Weights of a small multi-label audio tagger: arch wavenet, 26041 training examples.
Rows from block 14, named by matrix and row number. Rows with one number belong to one channel. Each number is 128 + 24 x the weight over its row's rms, rounded and kept within 0 to 255. All counts start at 0. Numbers have three digits each. After the name is the row's rms in percent of the matrix's.
# filt: filter width-3 conv, dilation 16 (model.blocks.14.filt.weight, 320x320x3), inputs 108-143, a 3 kernel for each
# gate: gate width-3 conv, dilation 16 (model.blocks.14.gate.weight, 320x320x3), inputs 108-143, a 3 kernel for each
filt.21 101:127125127128129123068128128076119129107126122122127142039103117076128128122128136121128130128114128125133129128102120109131138125122133095125123128127119085128127114119124072128130131125118113120127119135128113129127106128128129127125134136128127141117126124122092128125105128134064151128061108128095124126132128112097130114
gate.21 109:117117125129131126129117128106108125105113167127098130130134123128120128117128135142127132132125124125112105107098128128128154133105141126128125125113127155134125127128112133107135129133128097127130128126117084122115127129133154139137130134112095093106129114126126110130125108146121125110140126130128128121132129117124112134
filt.22 102:133146134113133111128128126128125130085124140126060123137128131128124128120129122070009077127128127127083127125095112115118115127128127129123126128137141123127114128089126123139134106116073129130132123105134128081125134129128127122118108130116129089151121112098114121127128124126126089124125138131129047125124102125140085114
gate.22 104:127128077139112119128093162135120078102077088180155135136125178128077128136121129127131128125128128153128132134128153129130120122127128138132136143129127162047154127127126115068122109083102124129130128114116139137130145130122128108126145119119155129127130125129125106117120129129144128117156127137148129114133128120144126133
filt.23 091:128130119138123146128135128130134131127177127128093144129133177128128128108127145125120138137131130156127131136140152104131119127138135135121129179128121126128149132143145135125105129132131148137144130124127139149131145116130144140129131117139131175128124182127128126159128132141128123122120119126129127120131140128140129127
gate.23 091:127109136146133127128129131128128117113121110131109128127105117128128128128120136123093133125105128118126128183125134149164179112129138128109111134121131133129137156122141138127131155130139113041052128137129126131091153133141131131135129135130150130171142053142139118144111121134104127103181121170145129146131128132137065127
filt.24 089:080157142120127128152167135200171128061132145128127124122117123091128128124177129155134129110151126127144145163141127131133118128189162116118108128132138129133128122135121141128182110109129096124133141160143126135085140132127108132108154118128133141137098130125128127124131151150130131116116115126126139123126141127128149138
gate.24 090:098130129129128112128128124088078086127112118128126115125130128128128126124085129129126124093122120118145124128127157128126125078116115131134130102127108124143119117129128127120113130142130125129119112114107079092134137140128076124114148130109083129127129130126147162127059112127123067127125207104130127127116129123116129143
filt.25 096:181124127136136128085075128134128129096109137132103128126128132127128128129125132129128144100124142104164121119138128130090129088108127167168129128125130000019096129129097127105133147206169134165136127127151127129135137129117068086128052048129124127143128130129097131150146112126123130130115122133114129133113130117135125121
gate.25 093:129114135123154111129128128128100139124133192104103112129123129128128128128127131138127094123118123104142125139145128128128119149124126112128123211138128129151165127112074233133188131138094122120033128117095129123120143135132128128115136129126126127149128129097153127134115095123143133109127107165151147181129127111114128135
filt.26 095:132129111120123134120126128126104113132128139128082129114100143128128125159119134108120128129127116120090133123160142132108129111142083128053131119131132126128124120107126107143129155143135112122113116139135126126177126100133128127117128117140113097118128127102128131146126115121117102124128127094136128128126128123121117129
gate.26 095:127091131129120129128128115128086121129123113152142130124129128128128128130128132134038119143128128145131119131133165137113153128126112125129106127034128123144034169113141122130110127129115131059092142077136128063135128147085149125093130154109129130120140072133134137127137117096137118118135142151128123146147126132130100112
filt.27 096:130128109151127130129129129160106125128129125149151132089133162128127128039145106128132128131128128138111134132131130131130128141130092134130255136142031115112128189129202141127112133127050131137122132125084132156115125123127115130128091128132132131108182123160127135128128170125128132135126127222128094108127127113152136171
gate.27 092:134126141125148098127128115129064119160127179128128097137152136128128133128151140189134111131116128139128170152147139129097125141124102127130147129128118156127130127048127167123114156133132138125123133128111128118129147137128144134126128131049131144128120102126155132116155114058123102129121129100104139212131128135137111124
filt.28 098:129166128127124160128131128125139126129181103133123135159174127128167128141130120123124128132122130138113150129191129119146131129131131135126119128141128130133137118128139144135135171015127135171125128124114151124123127104128146132131170110128119128109121157141127113116134125128163128116128223153128128135128126129125159158
gate.28 114:124110106129107109128128128125124129133135137071110107115104111128129128124128128124128129134138155143133133125121079131140129143133131118100095127105109083129129128129134126126124145127123125065116119127128133079115120127133128128151121158128154128132127129119122124123132131127128102110117127106117118100129131128120123110
filt.29 100:173171128138128142063092126131130154135132162177133131186111126128124128129129126168140138141130131128122129129128126115080127129124166243208191127058100108127096116109128128136126109125115177148195120127124143122137127192137123131104128124113123105126110064130123114118140135176142061127144136135143132104120134108157122173
gate.29 098:129089128125128124131129149089092100127126138143129127125111128128128128136128142125115109127132127129116119127123125151143159127133130047078041149130128143138130149140130123136128123128125000001006137131161129122125129119128176182126127127109144131133127137128119128128127112136129127118125124124128056126131129120129127133
filt.30 079:128140124126128135128128099127128129127148128139126127162133098134128128126132140158042163139127092112097137121125076122165125153129076137130142141142120130132066122132123135130127130105137175136081147153127138126117129140124163106119119112129130157072123140127153134129157132096119112144114136033117127124114128128175149140
gate.30 089:128032121122124129142102128129106137139104189131124117120094110131128128127136130128130126169119137095144124125128151128144124168129130093116102137088130162127120096118100200062167101144107130083132130106131110122135154122134225099133135134117134124126100113125132127142149127133118141118174127119158153164128157129108037082
filt.31 103:171128127126138124122128127093153131110124132126126129123108105128144126136136115115073113136158112098173081127144130134143143069143130121124122130129102121132122113139123146150147103106120127118120144099125116126108159122150128092109131126137107142124128120128059124123091129136121128091124141127210132128127127125118126151
gate.31 109:128112128130159130139108128128124128138128146126130124116128147173125128130125127131122124153096129131115128191114136171117116157106123064140131176113141196101144144080101133133127152128133105123125181097108135130138152131126231112136151131129157128134130098134147130127126122122141127129129118152145119130209113128129131110
filt.32 094:154130125136127142131125128129144151123128139127134126128126217128128128129130130123128130128126128112127115247140183128130130171128120129131169103045122119117125148135125128110126129130146132134123116089127217127159144137130109128130131148140136145128133124124129128128185128131129133129125102125147129123128129097142128120
gate.32 091:129105127133117140128128094172132126138111129130122130096133124128128126128129117158086122128149126131080130073165094131127121132156082131110133068116125120122122160124138129085125118133139105123102122119105127154103135093130128168129142125134122055118133127129136134133135128105128130128119128116123108109151123128129105110
filt.33 098:105088115113128093126127128104122129000127087132127093131118127128128128141129127120081102123131158127125135066129135126119115122131146133128125120165197144123132093117108107130139097099126129129128118119123119128156066127126127117142131129124019126129123114112131141135110132139150123127043157119128130128102127124065126134
gate.33 093:128130132065122129119128137127125128182122126133118147120148128128128153128123130074120130129128143128129115077176142139128126125113123129135098094074131167132161157122127087117129110121129125111124129112163095125129133129128123128146126127139124122095153127106129127127125126113118119113143128119126132126139132145134128132
filt.34 113:126126128130130134128130129129129150131145142082123127144132144102135128127128130142135138129128128131129144128132134130128128117128126130128136135134134120129142127128128128158128140131147127131128134127129169131134130146127160126136128129128139127157128128126126128138122130134126125129129114130124138125128129135129162149
gate.34 121:145129158132129143128128127133133128128128147126041118117148146128128128118141131125136140151127160128135127130136158122125128149128129124137128140111128137121128134128141130125122121234154158137147134128134122101129132128133132146142133177123150143130131125132129129144146138130061112094127131126123122125129128123128129129
filt.35 098:129201128128138117128130128145135136132137123128146128132129144128086126154150125130145121125144124127080143105134101128136110128135129128128153128154119143126159120135128130137129155159201160129127128130121130138129125135137130177128155135141128127136125138127137160143130170130130138128120131128123128129122130133129131123
gate.35 106:092092122126122128115120131116106128126128124085140133129143157128128128132121129058091128130123128110119127129121128116129116133117131123129128132126126114130108121129129121084131136069128108114099110117096116131123126149128133122112132166131116152113124130111127087132115127131056124118143167149129131126118128121125139110
filt.36 086:138129127152135134097128057122128127112132131143127151132129153128128128127113164102132119131115122138116134142162127125093138004090035255180255199137122128100137128123109124127069133166147128136128130128126129134123154126128141121133118118137147121106127125128131121142061099128112117123203129165181112113127115123128121123
gate.36 102:050128128109097117142124130130129141123128138109112123130127120128128128130122129129128129158128130092045078131125125095081150216129201073109092130088114163086137062079131172136149095140105125128122110118123130126125128111126128128126145079129086079121063086129135129129170129177122126126122125114128120100130098128128050131
filt.37 124:131085132121142128128128128128127136131117129130128131134102136128128130000138014108100129163129139144138146139130128089187124130129128128128128086133109128121132165126150128129139131116128128123130131161142129130130137130128149097181123134125129163125124127128130130113128134118129128128123128125068128095128106129129128097
gate.37 116:111116110177075127129136128135151127127115128123120128106104127144128138127021102118110107126153128198184175128128133163109128132133127123123120119100126128128118170143221130164139134130141121114122151122130120125118128132127121142098135125102122088090137119154163128139126105117130120126128119126000125060126132130156101124
filt.38 084:136125128128104104129128136125131134129152131125115123155147127128128128134100110129081116129128114125108119120127112136123126130128128167127133100118124205144134131129151129120182127100143128129130103134128091127128127162139129115123128128133127202144132119115126126140128127128134072123155112120138126106128119128140147141
gate.38 094:099091131128126110128135128114093139152065126088123137123130132128128128120144129102126114149128128109126066163137216139127118133127127101126124130111144187128128161123128125122138156128103113115136127085141086130140127134131126147125147149127135057137149110114127140129125132134000128115133133105117114102128110128138092128
filt.39 093:111146128127126135125144123148129134118134118089099122128124125123137127120127128147112127122204145133128122124084084131134139125146129129124126128181128127164099128148129153171129127128105121155132128155127127093113127128131126142129136124124134110132125185120132133130128139135128095121122103130125128130127189110130140118
gate.39 107:115086122122125108122127128128128124116112127110127117118127126128128128129080095128128123136116128127130094175140181122124127136128126118129126123102128108124128118117130128126135129108114121084130127126129150148142132152130121110107086128114141128125109118126134120118131129121131134128098126125106128134126126129119123124
filt.40 102:159154130129151123100128124128127189255128163127159134120125109134128127158127148111129098196170144252127141128155132108143129146128135169128129115128104139127118113145118122129128117131115131171129117141115134162132125127099129213129127140132144162159090171116128129125198128145148128140151128125130128126209147129127128096
gate.40 099:154128123147139144128170129128131165139108129125128121151156146128109128129083113190154171129104128121092131116120153125128128139126126129092132153186128141132129130127128194187177139128151138128129158197128131128132169181131130108128118128129127130126129136135139128130130127124127124110126108126174128131131106111156132149
filt.41 087:123116149143153129128128131180123087127119137134132126129137125128128128128143103128128126127119128148137158102113065179129139118127128167129126119128169120133161127132137116125129128131137125127125161129211140123071128112120134124116160131142146122110135134155109127100125124084158121079128115119115130116128130149123118135
gate.41 094:127123133124113118128128130119126091132107157129125138095123139128129128077130129125120124119176128194129153122139159130147101128128156126129144128118123126132166132131124141132131141148132106128154109129126113128125127149132121191131128135128132132129133130097132137172124128160131134107151147172135128100127136128126134122
filt.42 110:130128129128114116133137130141159126128128137141181106133134146128148129128129121129145120140127125126131129122128120127156128128124128127159130129127111136141147145144130168133130113129126133130128126168128115130134139147128146128110125163121123146128130130128129136108128132128108147127115118130130151153128134128167187131
gate.42 104:122128129169130134130148125124109128122120136129130145123204123128128128126130128139137143152130128129132128139251209135130128124128127129131128126131128147136125148129130128131128122124122112135123130135126130218158134129122149143126128133125132109128129134128132129124123133127142161149126105117129127137132121129131141128
filt.43 099:128166127143140113129128135131128139121128141130133126131208155128210132125160143143112131121129126126091130118175123152160128126132151130201129098125130144160152128129102129122128129125136127123126127121129110195132163125125129140131133135117128141149129150114146132151128139136131128137147240128123154127133124128127173117
gate.43 090:134122128162151112126144105125114126130130128118126128141128127128128128129138119116101128153132129120121135150137197121138127125132119128127137142154053120127118135142131117123106118131090129123126134131097136128145120128132128135121116126105129143151139138123129173129090127123129141137153141154130120138128124127149133130
filt.44 101:116127116122107123128128128077136123118125123104136112106128136128128128107127127127122129127131128124123131119128108144131127103136125111124142121128142126131140086129118127125129128126128096128137138127127122129132127126123123130130077128129127122124074134134077127128000132124083137136058117123127136103128128126090126120
gate.44 101:112112137124128128129128136134139119185130076128128124127127127152128128126130131124126124134116125171120134174155191134129138161124127126127128129126202168124148129124125168136133113123129133113118140130131128127143133117129131125148129138128134134138131125129144120182128119122080134138149093142136131136139128135129131110
filt.45 104:120151128131133130169128128131131142112173127158197137137129149128128128126148150138132125117093121113154129119117130154128128137132123130129143144090128129159127124124129140121121074129128136132132116128129186135142119152120130128121128195125126171144130111139116128130129137128206138127128134120126140129128128124109134135
gate.45 102:129123128129125137128185130129124129255161143096084124120123108128128127120148125126080144130146127137133119191133137149128104128130140129126089121139129133133114132127129148192138129129139129128109126127125130110080147132131127135133128125125241133124155130091150176129129133131112072087186123135169128088128116126147123113
filt.46 106:137122129146135128129128131128137130158163171149108130129128141129113128136130127133114130137131157131129142127099097123124127126132151130128127127119129128128154156126137127129144127169143127127130152107133111074022128120129136122128130114126124126130128126128114136175124132138099045025126128130119071098128082128130130145
gate.46 120:118115118131125135129128130118127127156111132127112117127148140129128128123128143137129136134127148121125126109125149131131128124125128123128126129112140178151155097107120143128137135126128126117127128126134105128128126132127130146168123170146124123135131116125122125141122126128086128127123127143131131143130127128115116130
filt.47 113:074129127150128128128128128127139144128139119126132139132129125075128128195135138128136125124128127180128140131128124058139128150126132128131132087128132130122120000157113104126108128131135147174135088130127126135136165128124127134128154123126140151198000173127144128128169128145132129128137129135000158130099136126092179123
gate.47 095:113130137193128110128128119196094128113088133194122171123154115128128129155129079197127131142120115128125122155146155124171140156105125115166129126129122119126131126126110119128175119135091129122119125123130138116123132129153127128126134129139127117164124133101142128111135114129156116142129138147128155146125128138112128126
filt.48 092:109190126102125112145118128124128132123122126182127119116000132128128128125130122125113102123126139140135128123104072130126123134127121126128134111136119147133150118131129128116120094204128124119128118128113169026110128118135131132163136135146079127076094122131124126129143131120144127125111152130105123128131145130128119125
gate.48 101:126122127116126145128128121087111135120138133125127134075131129124128154083132130117149127128134137156128125206197159121107127127137128128108128127125126121127127130128128131128128136121127128128127105128136128126079149132129133129138119127107169125137122079126135128159133129130114136079137130188122132128126128127130117154
filt.49 090:127133128133139130093128143105130143143163130131129130159128120124162128135155154128123164098137122122141204117132140123136143082128130200137136100153107087138127119138123103095154142134161123144124125154139139127128122086132088165124127128151128155125117129128130158144128134143128150133122132128129142138127134130123140126
gate.49 088:146128094126123134124128099111129129148185140116129135124187125128152128128134129123120130133205138131125129193234171157123129125134147139141128120121130152255120136120136128176124169100133090128130140131154125154146134134127125190153126155123118127112139104154150162154124147146135128115148134106173126102157137128144124133
filt.50 095:124130133134132152128168141129136108119122130128139143128136117129129128138113155129150125139128142084128113123115138160167152097137164117114094091154198124135126129149139122183179127126093115130126129175150116130136116139133132143128138210131131127123136174136004135137064125146115124118124144119129127119129133133110128131
gate.50 091:165131156133144128124129113097121113113210140155128098136155137128128128129132128190142137133143156166208146165255208136122132107226132174134141177141119128135149147129124123193123184132148128136129128130131147132124111142150156128154068118128103146136146125132158255124101248124170117080149148166198134175137128147132130161
filt.51 101:132141128133141165128124128162156145126110126141129124129127159128121128129128126120149127128129124156132130145123137132124127130131127138126145128125124118095128148128127090132131150206142129131134128131128165129159132135128134128127127128145199129127147111127124130123130138133173132122133098124138122129141126120143124131
gate.51 103:109111110132122133135126128085123124127127148129157122131123135125128128133125127133088129130127124144100125185143140129128126128124117120131133159129126128121128128137107128126128150139135101114121130109126129128116132138133169128127127098124143111111132127128131138132125128110125124109123103111097127124128136127138129126
filt.52 109:127131195151140131128133091131128124130135161144131139128113136128128128124148121182142148134128128140136137155126136128195163130129111145128227162128116123133132163127156117128129167170128135128164148151141136127132128098135155135123128128124144121179164161163129147133128122131131147128162137142156129147155130135166095185
gate.52 105:130129122122153130127146110176147095137130120125128125129128132128128128127129083133145145164144128133115131135149166031100142165194126124072135129162121138127128132127138144178131127128072135098137130130137131130139146129205125128132128152118131124156129076136131155132135158119128124099120124136128126127131124130132129169
filt.53 102:125143123126109128131097128134103167129114126100130126124088086128114153124126130113128128128127128129093227127115131130128169128129128128124131133128122128030132129106203148085129127118129122129067130099128127123148129084132131101146128016128112129133123125127143077141128135129127127128104128119126116168147115190131140135
gate.53 098:114084128141172124128128128122125134134142146128144141093146129128128144137159139128149154129140129140144161132132187134147155165128161125160133128135134128211128128123128118129140121126128140129145116131180125123129122117165132153118127249068137146191128137122132151151184125172128128129139162175099189140130129136128114151
filt.54 095:128119126098087100104081128157136129128128095134050136126106113128128128108098129131039132129129142132160152092088076122114115096128138240116127087126133129117127142142133078095129137133123129101104100124127130137139128111128113020128128095119114128064152129081126124157128130146129114134118087128087077114130128126126124128
gate.54 096:107117121126123120128128128155069097115179157122131123127126124128128128131149153115131117129128129113091129137126112133133132121117129128124110138123133122129128133115107107151127128128118095039111124128128136107098133145128140135128144138138134129130129126125121147128112094127137119105140133165132130123129125107125102120
filt.55 097:131136159128128129118128124128154047145132138147132104175126128128129125118128045135129109136128118169127156164165122055139091127144074137122154133139148133149135109202112125128128138130166131129128129128068137153127114130119143151104134126130123145068129159131126138085126157072134138138140177140128137126130147128129125099
gate.55 097:128132093129129149135128128131143092128124134067129129128121155128128128137118164152129132134121129140127115130140140129200128132128184123123135141147131131123151078165069124128162149109106130121127129130124127125123115112137122097127136128168137129071128146112129126241130118211129124119131131140122142134128127095128184152
filt.56 104:127100131130067128128123127083128128119131107069125144119086133128128126046126133097120133128091128128124116101115142127127127118131126131122132197099107130097129175075154125150125154000121126091126196111121124127124125117132130013139130130127115128115150070128131109136053141130131128128060128136123120097191069128125107133
gate.56 101:144128119127186099141155127129124213144134147127170131132150141134130129129145130129123140148147138196185133194213138161140129197133169103141138203205114129128138160250126136128152125166126130140157146177116129136140122163127073147128073129146145182147132145133129219127135135178129124128129174133175130132125156122128193162
filt.57 103:122117130078102128102128119112112114000127116122052133119109121128128128076131128091062121113134121000128083077141081102102128052138086118096120086129114098119112116095128044128093076095082123125114119080127127118113125079102119127132120101119059087094109109130000123120021127089090079123071125116127109118128102128087082123
gate.57 089:124133130169135124128128128098073106125107106130162127139179126128128119129127079102127124134128122145132122147251170103129126133129114131129125142255109112151119128131120124127131143166173136121118130146118127115128128128133132152127026146127073146102131128128150129118127131106128123128129255128118128128121120108144127116
filt.58 100:127128135122131106128116157126150143129128136111131128171128151103128128222115148132155149128123172126126104121129142095137127085117171165131121084128138122139128007184101089129156132170129128127145068131131102132132123128132112130188131138130127142162075133133126131138118123136131135127150157135128125136012151128114129141
gate.58 095:123123129132125058187128128129136133147157153122094113160157128137128128112158127130142145126137147133171124115136127138129126144133141141128099211127132255148143128118093216123159133172136129128130136125130136115137185102129164127170255144128128194101129127100125135125119124138126121128139129107200159116130128128131098118
filt.59 111:123126121128126135115128137130128134145124161038126089107127136114128128130125121146132135148133170132120121079127125150136148127128135129126125126143121131157127129132131125131143163127145125128128128159150126128167110131135130178183129130132106128126136132128129127119127128149127128123107114090109129128128128126100130127
gate.59 108:128118118119121135122131144108128123118128128127127127127128140128094128105165128118125138127127131124099122129126128128127120121129133127121126128128141119130134130094136124132136120117122126124134126126132143143133129119127109126134108143117132128123119083121113129143104127128118127126123117130124120110128073117124122127
filt.60 102:129130134124161136128121126129083127098190095123122128120135136089128115115121127150122128113095117128129097141130146131132129129098127139147136116128129128130085126124122132129132132126127128131133128153129223122255127128137124114127136132127129128149128131112127136127137096137234128192119162128129124130123128127137138135
gate.60 104:122097128119116133136132129128113128108147125125139148147116141128129128130129136146064155124129159125128128128143137125139138130127127115128128127086155132129125092132141141109124121088098121110128120068131141000166118126141106097146140148129121132129088130136128136137135128138144057128075166080124128141119088136111120139
filt.61 102:131129128152087132127127114121101129117134074124122110134137153128192127117094126099067072089122125127115095128120126110111118085120100144109147144128129120202102130114131111129111191117131136128127127120123129000125128129122099112127123087109134124121144115136129115119098121113128033135138157150126122116126118119125128128
gate.61 105:130125128115126133128080126082128127130114128128123125128118119129129140127127129129130125131107133126097129113096088110129128129125128128127128144094129188121197129128120139118124091139130136064129103084123083129087137129092138125129120154138148132135137118129131106125129126123129130131177126136137132135142136128129067127
filt.62 101:142130143141128100126128126143158130101130123132128118096126136133117128063129123133137137086129111120133128131140130214112133084138104139126140144128130129120120255126141127158126126123128000135127137129138137139134136128127129122120129127099152145130161119149107127109109147114127128128139126129164131128204103133158191165
gate.62 091:123126128137108109128117105140130128129130124104115128128137180128128130128116130130139142128117127150157119125126140106125133176111148121133134176127121128139150107126086159120116128102111133095139115126126128129131152133131107110135128126128131142063113120127146089135144111144093129128126119140121166125125128128123125124
filt.63 101:109182126132168127141129137194129129125130137157186135122123127128128132130117130156153152124129133113190110125121205132132119158134144100123114161146129113129156090209126166139127082145127126109126133147124125128116123200127124130141147134148128169125124167116124174053131129129127128128163128145119189121096160130126134125
gate.63 105:099049125143132137126128128122000129126116144125146115131102142128108136130112138133141128153125156129123131130129108129102139125111125133127129122073130144132158130039132120121128108117089128123129127078165126128132131122129236138156136129129144129158128064127136129139128116125125125089118111127130103130130119146129071130
filt.64 087:124134128140129140129126128119121130171129131127120088128107133128128128128088109127195127129127129126143128164084137127128128128123100144128165105134124125127118133166133125130117133134129128131128130136129121126158130131134132138135183113127129120140128164131128117117133117127015128128116084105125126142129140138134136138
gate.64 099:098124126124126121132128127129090121131113117127129116127137135128129128127115118145080141148134129110124133149128126125113116166134129064128128128130138139144127126129123169128134126121128091128130125101117125128139128133129129132131129144117125115120089122099137141124149132138132110123122144116110128108126130130099126119
filt.65 104:142129126128127126128127136149133168100156124101127174139175150128133128122130138140136165124128117137131125140141128135132160130127132132170131128127127130159143135134143132153158144129132150147127133132147142136130133145135129150127109128139150150145130128127130169131130134133137172130128167143118145129128128126136171129
gate.65 098:143130128129108122128127126110135129131135119151129111113080102128128128133126098132094128134142133127112078124128130128130128154152140113074112152129135121128088129141126117125118122128129128128126129061129138123153127135128101129129128128117145149132127140126124138125151147130138109129153170136128133106131062104121128111
filt.66 119:127123125117118109124145128128116125135113122137147126137151139128175128130125116110126123135128128134120135127129128129130125128127126122129128124132127138252123129111130118128129125086127130139127144138131130132145126145128132142127129168130089128132131121130126126115127131119137139143118144126097120129149131136128128139
gate.66 101:130010107122114138129127128128104131150130144124071113128145109128128128125126132128058140121123126127066090097129127124144141117125128133128127131128127123121109127123134143113104125127130130098128128129142069136111124126134120119130131131124105091145125113136140125160125102122130119130126124126128116136127128130133122147
filt.67 102:127138120138164130130128127127152138156127161145204129128125143128128128117128132125171128120128129128137128120129126132137127114131117128132137140133125128129119122127115130165121125130116104127100148121102134130131125125105101130129129129133142114127125128118081165128077148128127143128128184134181126140127096103128155108
gate.67 109:157109095116128130127128128140125114142220103129132139132134126128128128119140130132096135129137134137130123129122105108131132128127113131107129127097133120132128124125128125110114131128127128079119119109127132130127126124119109125122127147139128131128118133128124128126131129127126129130140167144120119130123098128112077123
filt.68 118:134135156128132128127125128091141158124134129125131135135121128128128128128122128130109132122107127126128124177088139127129139118124128126135129137111128206116109102128147130125129140116126088128128110123126061128133132145144147104124130128122138128137084129124045122130049128167102134150193134143159133130129128133119127126
gate.68 108:110112121166125126130141128123108124127159134100148119113129128128128128127121129173171115156129129153098141214128116127128128150126126103129118183103131133169164125131118179129127133146132089133127108128126133130126112159114181240130140239130133071124118159128167128128135126118133128119128120119068116099126127142101129126
filt.69 108:112124152128129144128135128083128129138145157128130167097134128117128128128125138133126124104128126115123125159128117157124148086127121129127138127126126142154116110127133127155127139129092025162140120124143095127128140142128161130125235178145127080127109138130129126116119122126130123127152131147098127125128128127097121129
gate.69 106:131098128126128122130129128124159133125131124110120113124127123128128128100148118130126126146126123130125138144131132127124124129119113082138128141100130126128126138124151113119130144124128135131128137126124129142129136142127161142126060143108139120138131129159129132135119127111078127129130145127101127128132126128128117147
filt.70 096:126164128125108136135110200130131132129128150103067066182125133128128129126109152127129138138136182118143128129125139121087127142128157118128072133117149125126125126126134137119131122147128134131127135121153127106145118128091131134133122118120110128136122110128128129131132127128091082125103126013121127124126144130129117146
gate.70 091:143089133097128103106123126069128120100000120124147129127126116127128128117121099101149106161128133124127184128131118106127120128125121132136133148127144118102127107136128118100112107086117129107082104131110127169147101087089121124121111128115060118104108123123129101118130124129107143120056090123149128126167139130128125122
filt.71 122:128095124160121140127128111144124130103136086131116126128133126127126128131145125155087126141133131070128073131128128121128129126127115128130127139129132121127128108068109128124099112121107128129127229121189131128128131123128163140143126130140128126126064103078126133128126127116127129118124128121123127090127094128120114073
gate.71 116:120127122129130127121128110127126127138138117130134124128143127128128128145131135122183126129117128131074136138125129156106129118125113129133130130091115142134125125055085102127088133105121128187128129252127130126129124241126143131130127141120156143172139000108127130124126142131137135135123128126129080100136148125067125090
filt.72 118:127112123111132102128095135124129144143131143125118130128125128136069129127128121119122128140130162128131132121111121127131123126128135129128131122113124130053131130110124124119126112113104128127133128094128128131128128126134129128153128128136139132145129122124125126125124128144122129126140139124128117129132083129120114131
gate.72 109:130117135130119129121126124103124095149131141171142148165123125128121128171131138148177128123128127126125135135119126127133128113126130147131126128128129133128164124128128105128127128127133127128128128159133128157161128109122126127136125128127128130107126127130127139144114127130143131164134104129131133147128128125132128127
filt.73 066:129150131132131135128126128144110159139128128136128131127131141128128128119140128122133129094129123114127122135134126153128129100128118133129138087125110087126100137129238124122128125134129110131124116140128122139114148128138023135125093123134144102127127121162119126138098128121119145093127100131150128129128138128122130208
gate.73 072:129137123107095113127128129087131129128154142134114091121137119128128128105113126074100129137128130111127132126126125137135116126127144070126058120106108115127128132121101137128224118125123112125128137135100126130111128128166102126110095127141128124121131130062118107119110112145125128129109128128147139120128128128133118127
filt.74 097:116116124114125128119128129122119132091125060131153152087128112127131124055127073117096108097180073123131028128133064127119128132131100108129113128128153126116086135131156129079136128122104060128125121114142107131129112105128102141093128123093127098101128135125098122116115134117120128129124121127125123112127131112129138128
gate.74 089:061138129139139128145170128138132142132128123123126114151191121129128128128142109189142142128128122126125086190255118146134129129149128126092091066207143178159117132147127200177128137157160117119108122141122132149129140128131129128125167140128109125118135153124155147126120113117138129150114131129124154063131129127130138119
filt.75 103:129074115133127140118121127138187176103128100136109111148151128128127128146139130127108084129129129086105127129114089127128082095124126147138136129095131124140123129129122124125133127096130136128134137137128128130128128141129131115124124157131115132119136133126124120125113127127194129160128123117140137108128126101151164141
gate.75 104:127128127128096128125128134054128058139128118165155134127127128128128128128078165147155130129098156098107141114106119128129118088095127137133117128117158128123127130125097136167127114119121132130137126129121130115128140129122157119124120127115130132137090126087175135166103115134128097128138130129151162120104111108117125123
filt.76 092:152136129127128156128126129196127154188160162138146107089129143131129141129129163128168172128134140137144129107140123128113156184127135130137133127127129125129129194128130126122128128132131142128139124127181096126127130128134128129135130151128124166185197114121128120135191127162117138125166167130112139124127131126154126128
gate.76 105:066085124128135128128127128121131130127127124125129134121116123128127128111126128133089083159130144128116117176107107161130123132130129114129128119120128142128129144128127129130122111146124096129123124125111125130076081138109126138130111128130098116102129128126125151124113132122128108086128118136088104124117128128152134130
filt.77 107:123129134139135142140124128125126130084161126110129096134129121128128128129129124110136127125126117099127133109128129123128129128126121120128132140128144171129118123128128153124130167143180129125117134125116127128109129134131127125127139133131056132128125131131132127133125140126074125098122127137116136129131134126122128116
gate.77 104:135071135126138144132127128133103134135080103157129135124101106128128128118128129144117133132131113128129125189129166140128152149124119122128127129132130129129122133128154148115127127135131120128089133099136137115132198125130183158130128144123142134136130125128131126107142121128127135127144124133128090126128130128128068156
filt.78 088:085129120133131134128068128136061141143112165180104145129129088128122128140126128151104129161127150114137122132122142147015139168109158126169113085139106133116129120119132135069142128128095139167149137116145152127139120075129152118129153084131128099116127128126129126133146129129160134122124129122066108122126129132102125101
gate.78 092:112124090138065168128129125105095049176128143121115146116126082128126145184133180122115125133128136129125111138115135171128186144119152056122081128128152132124146102104085208133166123082127139053129192113197131130131130128117138119126114123122139106081126109129151115176130115129132130128055129098128130135128107132121080118
filt.79 094:126111131129128123128133127137179129127090152107120112128131123128128128110140123130129131126062127083076128139128128148135171123127130118130126122127133128124131131129130142142129128128128151121128159072131136128117153133122127123124099104126162132163123126119119145128120128135128127103110128119132131125122037136125127133
gate.79 104:118128120160135174133128128132118130126106109138105110141170176128128128122133137137121141129110105123110105127120133124122139128109108107130130158128143129155128128119139127118144131140164019129128143129130130119144139128128131165136129139130128133123127142138128130146057111123127092109135136130128130124140130133125130151
filt.80 093:118143128134115114128127128141132127128118083130091125162061144154115128159058128135128128128126125098127127112039127153114128125119123131077129128141131125064128128127128057138084127128129127125119161127124142101128039133084128102134123118114131124071140123115127127128097122125169082126125142130114117091128128122131125108
gate.80 090:125118128132144122129128136121127120205102134142139129127090144128128130087120129130078129135128132130128131121135143121127128119122132141062119110128131129120103149137138128138131109106117063123121126124134128127169144145146125124162133129132080130130128127126135122134126111131128128143157144127129110130133127129128128123
filt.81 107:128109140129128106135090130135126128118128128118126127127125124128112125126112127125121125123124113111124123072126104131128128125126128128127127128125141128103138129124127123125128124128115129115128125125121128176127131132136125111108128108131126142139129122126128124130126124128127163132079130133127127127127124128113123121
gate.81 100:128040126128119133146125129129132091061115049131154130125136116128099128121121081128111131126117111132124130114140131144130128136120130127153122132107123127133112133097131128120110115024133131115122135073128128168129120126116123124133128123130126184060146075147129097125134119087180180131128119104108127127133105136129107124